{"input": "log_mel", "layers": 12, "muon_scale": "match_rms_adamw", "lr": 0.0035, "momentum": 0.9, "nesterov": true, "orthogonalizer": "newton_schulz_5", "steps": 27600, "warmup_steps": 1380}
Rows from block 5 of a small sound classifier, named by matrix and row number. Rows with one number belong to one neuron. Each number is 200 + 20 x the weight over its row's rms, rounded and kept within 0 to 999. All counts start at 0.
After each neuron's rows are labels from the 100 clips, of 14976, where the neuron reaches its largest size: "strongest on" is what is common among them; "peak in band" is the frequency band that holds the peak. Only what is clearly more common there than usual is listed. The data: simulated sounds of rotating machines with and without faults.
# u: gMLP up (value half) (model.blocks.5.mixer.u.weight, 384x128), inputs 0-127
# v: gMLP up (gate half) (model.blocks.5.mixer.v.weight, 384x128), inputs 0-127
# out: gMLP down (model.blocks.5.mixer.out.weight, 128x384, transposed), outputs 0-127

u.220,208,199,220,216,183,196,217,208,209,183,201,191,195,201,189,203,205,186,197,127,196,180,219,175,222,188,249,193,241,227,169,200,199,185,196,197,196,217,201,197,223,189,155,197,170,221,190,223,202,199,189,228,209,229,211,225,213,209,154,200,214,175,222,206,245,195,218,209,196,193,205,187,164,196,208,173,229,198,173,174,210,212,193,194,187,194,191,185,196,232,218,219,187,176,206,188,220,203,218,154,180,189,195,202,183,178,166,202,200,187,207,235,206,198,203,201,202,197,156,194,191,252,192,193,234,214,200,229
v.220,214,169,179,214,206,251,225,171,202,178,208,223,205,197,214,201,157,213,191,190,182,201,191,195,212,189,203,180,197,182,239,197,215,210,167,195,161,193,197,186,205,159,176,185,169,197,184,215,211,186,205,212,249,213,193,210,205,252,229,223,194,192,229,205,207,179,203,210,194,180,213,193,186,200,202,184,193,168,208,172,229,247,197,229,202,230,218,215,172,189,201,226,200,157,212,195,228,211,178,204,225,204,218,194,217,202,158,195,192,211,194,205,200,204,189,194,213,206,188,236,178,181,168,219,188,173,169,199
out.220,227,193,177,238,228,205,177,223,201,209,226,251,223,185,220,177,217,185,212,211,185,186,203,205,173,213,200,195,202,206,189,193,170,184,191,194,178,233,246,173,230,182,213,222,219,189,226,168,178,213,194,220,198,211,222,203,187,203,188,230,186,225,225,228,192,212,209,193,167,184,186,227,227,185,226,199,191,167,214,204,180,198,195,185,196,210,206,182,221,174,184,202,227,204,199,201,181,206,191,187,209,234,211,197,206,231,201,174,231,177,176,191,188,166,224,178,205,160,222,188,217,178,171,197,199,206,142,188
strongest on: fan; electric motor
peak in band: 2000 to 4000 Hz

u.254,232,176,228,218,197,218,201,196,181,235,166,189,183,206,187,196,186,128,182,227,209,183,174,224,179,200,187,194,201,211,210,227,214,173,191,210,209,211,173,178,224,216,222,181,187,239,201,157,203,213,203,186,183,186,197,197,205,238,169,202,189,236,199,199,196,221,230,189,223,203,206,197,186,179,207,204,195,181,189,201,179,223,207,179,215,212,212,177,210,208,189,215,205,193,169,182,199,196,208,180,192,178,194,207,228,179,192,171,215,190,218,220,251,210,186,213,218,226,157,225,241,185,209,176,223,204,233,198
v.254,188,199,221,222,227,174,227,182,199,203,200,208,224,175,206,247,189,187,203,195,188,210,176,200,211,200,217,213,168,166,223,216,214,203,181,192,171,192,204,192,214,190,185,189,172,195,162,198,210,244,183,218,192,203,188,193,195,182,216,188,195,191,215,197,209,201,183,196,197,182,189,177,183,190,211,169,182,201,237,237,230,186,192,202,231,219,193,161,217,244,160,217,199,187,196,251,190,220,247,183,218,194,228,172,187,171,226,236,187,184,231,192,210,202,220,153,200,200,199,173,182,225,195,208,215,199,197,211
out.254,169,229,170,183,189,220,177,186,225,198,173,210,157,183,198,183,192,189,171,202,193,190,169,208,196,211,206,217,185,187,213,206,158,195,211,225,210,229,189,222,198,220,206,210,185,209,189,229,177,214,204,242,195,209,232,198,204,193,197,210,224,197,199,196,218,229,175,213,216,185,213,176,214,178,231,175,216,197,162,222,182,226,205,250,172,210,225,210,250,193,185,217,214,202,208,236,212,195,183,202,172,184,191,188,180,214,223,203,187,192,180,170,197,195,184,202,193,217,226,208,241,235,228,178,238,220,182,197
strongest on: fan
peak in band: 2000 to 4000 Hz

u.283,206,196,172,195,220,186,230,189,202,177,202,212,218,193,175,216,203,183,230,235,210,197,187,218,184,193,176,215,183,177,217,196,219,203,182,180,232,214,187,200,234,182,183,201,209,249,209,217,182,184,220,228,183,190,192,202,168,218,185,180,180,169,217,192,178,185,174,200,184,195,179,191,232,182,205,185,188,242,193,197,209,223,217,177,215,205,236,200,239,171,221,232,191,201,209,205,199,225,180,210,185,196,196,199,163,200,147,224,199,188,211,242,221,190,223,158,197,215,230,206,183,208,200,185,218,157,205,230
v.283,170,210,201,193,189,175,190,179,232,188,174,199,209,202,215,218,208,197,195,211,209,173,200,227,188,185,196,165,164,200,175,230,170,191,190,190,248,187,205,197,189,204,206,201,200,227,205,208,192,202,215,224,215,180,193,167,183,241,160,211,228,184,187,217,223,216,173,201,217,165,216,158,191,203,217,212,214,187,220,238,177,201,193,230,210,180,177,214,240,223,168,201,196,198,219,185,194,210,243,184,192,148,189,234,186,169,182,208,191,219,201,207,174,192,215,213,202,199,228,155,206,195,211,204,191,208,204,226
out.283,203,180,200,204,177,145,189,203,232,264,180,158,187,219,186,183,204,205,183,205,186,192,209,202,211,223,222,213,198,241,190,203,183,206,182,198,182,164,224,211,195,176,211,221,179,202,225,185,206,204,167,213,219,195,198,206,200,185,246,207,218,225,176,219,237,196,191,194,176,262,213,222,201,195,177,203,181,192,216,201,164,190,188,220,193,183,183,200,172,212,205,179,216,194,203,174,164,218,213,191,214,160,220,195,225,193,224,187,191,203,188,188,179,191,158,221,206,196,199,196,218,213,186,201,173,218,194,224
strongest on: text has "speed"; speed: medium; compressor
peak in band: 2000 to 4000 Hz

u.17,210,180,216,180,189,223,174,205,203,177,205,198,215,253,199,169,259,196,233,193,187,212,199,213,212,151,176,220,197,195,183,203,227,173,190,216,215,215,210,216,219,163,216,241,208,197,169,192,205,201,226,197,195,185,207,210,167,186,215,204,200,198,205,183,194,182,216,191,201,207,190,175,236,171,198,182,211,171,196,200,183,189,194,163,221,187,206,231,238,160,224,214,233,197,209,183,171,205,225,215,189,232,182,182,187,186,178,200,196,221,179,211,182,237,184,177,201,202,234,210,219,194,181,214,178,191,202,220
v.17,210,167,210,219,209,189,190,194,200,183,210,206,197,166,219,206,230,207,194,209,236,188,212,212,213,178,200,187,177,165,199,220,174,180,170,170,179,218,227,206,196,202,174,180,168,205,177,163,201,191,210,196,206,197,186,179,197,217,202,204,236,224,197,188,199,204,214,188,233,184,200,192,152,200,219,180,201,176,209,211,221,219,166,231,188,233,203,204,215,197,207,165,213,193,197,250,177,235,189,202,235,177,196,229,198,212,185,150,168,179,206,161,186,230,209,197,224,214,205,222,202,186,221,218,221,202,175,228
out.17,234,185,206,192,231,206,215,177,208,196,164,207,241,191,204,183,153,216,183,160,211,167,216,191,191,230,245,178,179,192,204,179,191,204,207,209,218,196,166,188,191,205,214,227,208,230,218,214,224,225,191,192,255,201,204,213,222,212,173,198,209,234,238,183,205,189,204,210,204,169,215,193,179,215,193,210,180,191,174,160,192,204,206,210,172,186,222,182,172,205,211,189,192,206,187,206,190,173,234,197,178,215,197,206,197,182,190,195,205,165,220,181,176,172,218,245,181,221,172,222,180,213,175,206,201,197,212,194
strongest on: state: faulty; squeal; imbalance
peak in band: 2000 to 4000 Hz; 250 to 500 Hz

u.308,209,214,200,174,233,219,203,241,198,188,221,191,236,238,207,189,233,196,226,191,192,214,169,194,222,162,196,213,203,213,187,209,178,183,232,214,216,233,234,196,221,209,217,210,191,192,173,217,181,208,208,197,202,166,170,207,177,220,198,191,227,204,176,193,194,186,218,184,200,179,181,174,199,190,215,166,227,192,191,204,149,187,181,177,196,187,200,190,183,156,235,216,242,201,167,198,201,170,191,220,199,202,185,201,236,225,190,223,215,206,200,194,185,218,193,151,186,175,216,206,215,206,188,228,183,189,192,230
v.308,187,183,210,222,225,223,184,197,230,190,201,209,195,179,221,197,200,177,195,210,232,177,175,215,210,196,207,205,186,173,141,181,186,189,187,178,191,216,220,177,193,209,165,195,190,190,205,182,172,218,188,205,212,213,185,229,177,220,213,215,218,207,173,184,216,186,220,182,228,197,236,190,187,176,184,184,195,231,188,217,215,200,214,237,218,213,193,205,237,210,216,208,176,194,227,209,166,213,195,203,216,176,161,221,172,208,208,153,173,193,208,164,203,211,185,219,218,231,201,194,174,210,193,213,236,212,138,201
out.308,243,174,184,201,186,248,210,169,204,198,152,209,212,202,211,195,147,194,183,167,208,163,208,204,182,226,221,192,191,200,227,162,217,201,211,223,209,196,170,182,214,203,208,214,177,223,229,197,218,196,214,182,218,212,195,202,228,216,186,222,204,227,204,179,204,195,216,202,197,211,208,186,209,191,208,222,182,221,192,199,234,202,214,204,217,162,214,221,207,226,168,189,197,196,187,199,218,179,202,200,209,207,165,164,204,162,167,182,209,200,245,180,163,181,208,250,185,214,196,213,180,194,188,192,214,178,216,182
strongest on: state: faulty; squeal
peak in band: 2000 to 4000 Hz

u.159,187,201,195,221,171,209,183,178,221,203,219,215,193,196,210,210,192,196,206,192,157,180,215,206,186,214,217,197,215,192,205,184,200,202,183,186,188,155,198,217,242,214,189,197,207,206,176,233,192,171,196,222,203,227,202,205,161,216,169,215,206,176,196,248,205,164,207,174,200,197,198,233,193,223,198,151,210,220,180,158,210,208,197,213,223,195,237,234,242,187,173,188,185,181,210,238,191,194,194,198,175,187,211,180,186,185,213,231,170,171,204,188,182,188,207,202,208,210,256,203,222,208,174,187,210,214,233,202
v.159,197,185,227,189,162,201,214,224,210,199,228,216,163,195,174,221,183,252,234,185,211,172,167,195,217,210,192,179,192,173,221,195,201,178,225,180,157,198,200,196,199,194,205,178,202,195,197,194,207,168,184,220,185,200,226,209,212,212,177,189,226,190,192,205,252,187,185,174,187,208,183,201,184,204,202,177,194,199,179,205,241,225,199,195,217,215,168,171,213,200,211,197,176,196,186,210,208,230,190,218,202,225,206,232,224,190,193,173,177,189,236,177,222,220,212,224,239,183,178,227,187,165,184,216,213,214,163,220
out.159,222,240,183,204,197,221,229,205,183,213,175,205,185,199,191,216,168,208,200,185,189,231,171,195,173,204,188,207,193,222,197,218,230,195,203,201,183,197,188,191,182,185,224,206,164,182,192,133,192,201,184,193,197,175,180,197,204,178,200,187,210,218,196,196,195,235,211,204,185,218,225,176,214,180,181,237,200,193,236,223,195,217,218,187,202,209,198,189,211,234,228,192,226,197,184,199,198,200,211,192,231,170,180,247,233,179,179,213,221,200,204,195,238,193,205,225,236,204,168,174,191,176,163,192,156,226,199,175
strongest on: text has "speed"; compressor; speed: medium
peak in band: 2000 to 4000 Hz

u.59,198,225,169,173,165,184,221,194,190,227,184,195,204,189,189,185,239,208,231,216,221,180,207,208,244,189,196,191,202,204,226,208,180,212,203,183,190,165,240,213,198,203,187,186,250,200,217,193,165,243,212,189,215,175,187,199,199,217,200,197,209,179,236,221,190,201,172,202,231,214,230,183,212,182,222,222,156,202,194,142,178,171,188,180,193,213,223,206,216,181,214,196,187,191,174,183,200,185,221,212,213,203,193,184,208,174,192,203,200,222,218,198,249,197,186,194,179,204,186,177,204,175,234,185,226,191,177,198
v.59,186,197,181,226,190,202,244,199,181,215,181,193,181,235,161,230,197,186,242,210,170,217,187,152,222,190,190,204,211,196,218,188,194,185,208,199,250,180,197,236,221,214,149,205,211,205,180,190,211,210,195,211,183,212,214,204,199,196,215,157,184,219,220,218,167,244,186,214,201,213,174,186,199,215,225,204,198,226,193,211,234,181,193,234,197,182,236,190,181,196,218,231,218,175,230,204,196,216,205,201,178,192,184,177,214,177,218,202,196,209,175,209,189,180,190,200,192,192,155,188,173,203,211,208,167,200,178,214
out.59,212,184,215,216,189,214,186,222,215,193,213,205,203,201,215,191,209,181,170,172,208,202,215,215,171,230,166,229,205,204,209,175,196,234,200,173,182,194,178,191,197,230,215,203,178,215,186,247,197,187,196,161,197,180,202,196,192,197,195,207,203,205,166,192,212,177,217,215,218,224,187,210,177,218,203,189,232,200,186,187,191,197,217,237,183,218,189,188,225,210,194,243,197,221,211,178,248,188,187,176,183,193,243,215,200,223,177,188,183,166,176,247,190,137,186,209,181,204,172,228,176,178,200,202,207,231,203,222
strongest on: fan; state: normal; thin (high-pass)
peak in band: 2000 to 4000 Hz